From a checkpoint of a small image denoising model.
Model: 40-pixel images, arch edsr, norm none, activation leaky_relu, depths [18], widths [48].
Training: soap at rate 0.0016, 18900 steps, batches of 192.
Data: trained on histories of elementary cellular automata, time running down, 12.3 epochs.
Rows from block 11 of a small image denoising model, named by matrix and row number. Rows with one number belong to one channel. Each number is 500 + 25 x the weight over its row's rms, rounded and kept within 0 to 999. All counts start at 0. Numbers have three digits each. After the name is the row's rms in percent of the matrix's.
After each channel's rows are labels from the 100 images, of 14976, where the channel reaches its highest value: "colour at peak" is the nearest of a few named colours to the mean colour under the peak. Only what is clearly more common there than usual is listed. The data: histories of elementary cellular automata, time running down. In brackets: how many of the 100.
# convs0: first 3x3 conv (model.blocks.11.convs.0.weight, 48x48x3x3, each kernel summed), inputs 0-47
# convs1: second 3x3 conv (model.blocks.11.convs.1.weight, 48x48x3x3, transposed, each kernel summed), outputs 0-47

convs0.45 117:505481496478534526498550449497519521530531418489522480471480457491500483503522473466514539526504489507506512473495482526509492494528496503501521
convs1.45 122:496500490464467485539537479507472492505497421495526466465465473516547498535470531474490512507491502468518501498505513487476533477481510506476501
colour at peak: white (63)

convs0.4 113:452519500494493547493526526523483496523508441472508501529529448506485475492529501496484499508537514524509504477489486532499462562514508480467494
convs1.4 065:498522507496505466489504507480512532482535463472535509548499498501529466487500496513535493529543481471518486462495527509529493478426501545506498
colour at peak: grey (74)

convs0.3 079:530492468510484493510482521492529477477516571522454502539490487489502490499520494503532460502560506533480520443489495502527494486518476503496468
convs1.3 083:480506488479545499514495504420514511459494498503522496454462526501502491492507497516457511530494467490530455515519448503462484498481483486494515
colour at peak: white (80)

convs0.46 122:514519423478485532483466485524516499471536503451499518515494496530511494516501493493499514531479434516521496502514490507494468528524544475474507
convs1.46 095:505459440567498491501470469524530511485493504457507497529506511490452511452517540511501472483482484444490493501487488475483505499492498520497507
colour at peak: black (81)

convs0.36 080:493486480505523520499528453532545536506492532468475504488461462513477496445552513485499536474541502513511539511498494506522490490531482494481482
convs1.36 078:520544489477486498491524470472505463534480468511564472512488508481536452509476480479500449455490518497516493515478519506481495494473542494507519
colour at peak: black (92)

convs0.26 113:513496544472498525534464503475484468512503547495487506493480482526466543494506437540485522507506486552457492498499488480545495475493521499504497
convs1.26 127:481534513502524521511522499493506476514557501483509511502501470485526527527503480481462578488475483575517485475506490502501515521494490483505462
colour at peak: white (43)

convs0.41 086:501480496507564531464483533498496488530524595477516500498471491516514527483521473510480483466495512499483510505461532506494506505467490500490515
convs1.41 093:540545511517465494495482499495504493466483499558489526460539516531475499456526499532531523504496506530505532479492499488499461499537540465512505
colour at peak: black (75)

convs0.15 085:477500500533499512487484483499503457468483563510509442485533524534512494517526534540510493475520459468452512492504481479492480497504535488530501
convs1.15 083:482516512495456543461558566460475518521504488518477506478488488485495483507502482495469505496503513525498528508522494483518496542556463504490481
colour at peak: white (57)

convs0.43 128:460493484509514520519491515488478482533499509498519500508500469531493513466499518470496479500393516462519512535528492478499467524511530493489515
convs1.43 115:551538508489488519495490526469534502480510548538453491500481550475489468503508498497476532510550504563520500537495504515487494521496501494512509
colour at peak: black (96)

convs0.25 111:509477486496506503525470489494490516539515500474494480515512483514536453480522456451477527503504526539530515548479521572497474482505483483492510
convs1.25 112:534505515507485502495527487480493489486494532499484549443518532486442548490480512524474507487507483485507476455483513453492467545516494496480476
colour at peak: white (86)

convs0.34 091:509538476523500490533470501474512485493494548520510467520490502465505503442511540493493503449491482501513537485543538526517539473497466478488509
convs1.34 080:499470511497502498486494505531535521554517534504462536539515493520468531478468490487467523500505493551491469508456528491492492496469546531493475
colour at peak: white (49)

convs0.21 096:493522502485477498509581500509518510507489479485530497521477464513505502523501522510487509516497516507485501525429429513500477508501545468499525
convs1.21 089:524502453492524506476555495537488500511490500530483521485521464534501477518470446506526471522528512475480536493553529519487504488527491490519472
colour at peak: white (67)

convs0.35 091:498512463525485472461507526493477524499522457472514526547514461541503498484515485494496521486517520488515522467464500520490515512514500427475540
convs1.35 082:508463501469459539466506485471498449463486511497512482508447509488495522507492498488478519521474468494496552510492494465513539511451521478491466
colour at peak: white (81)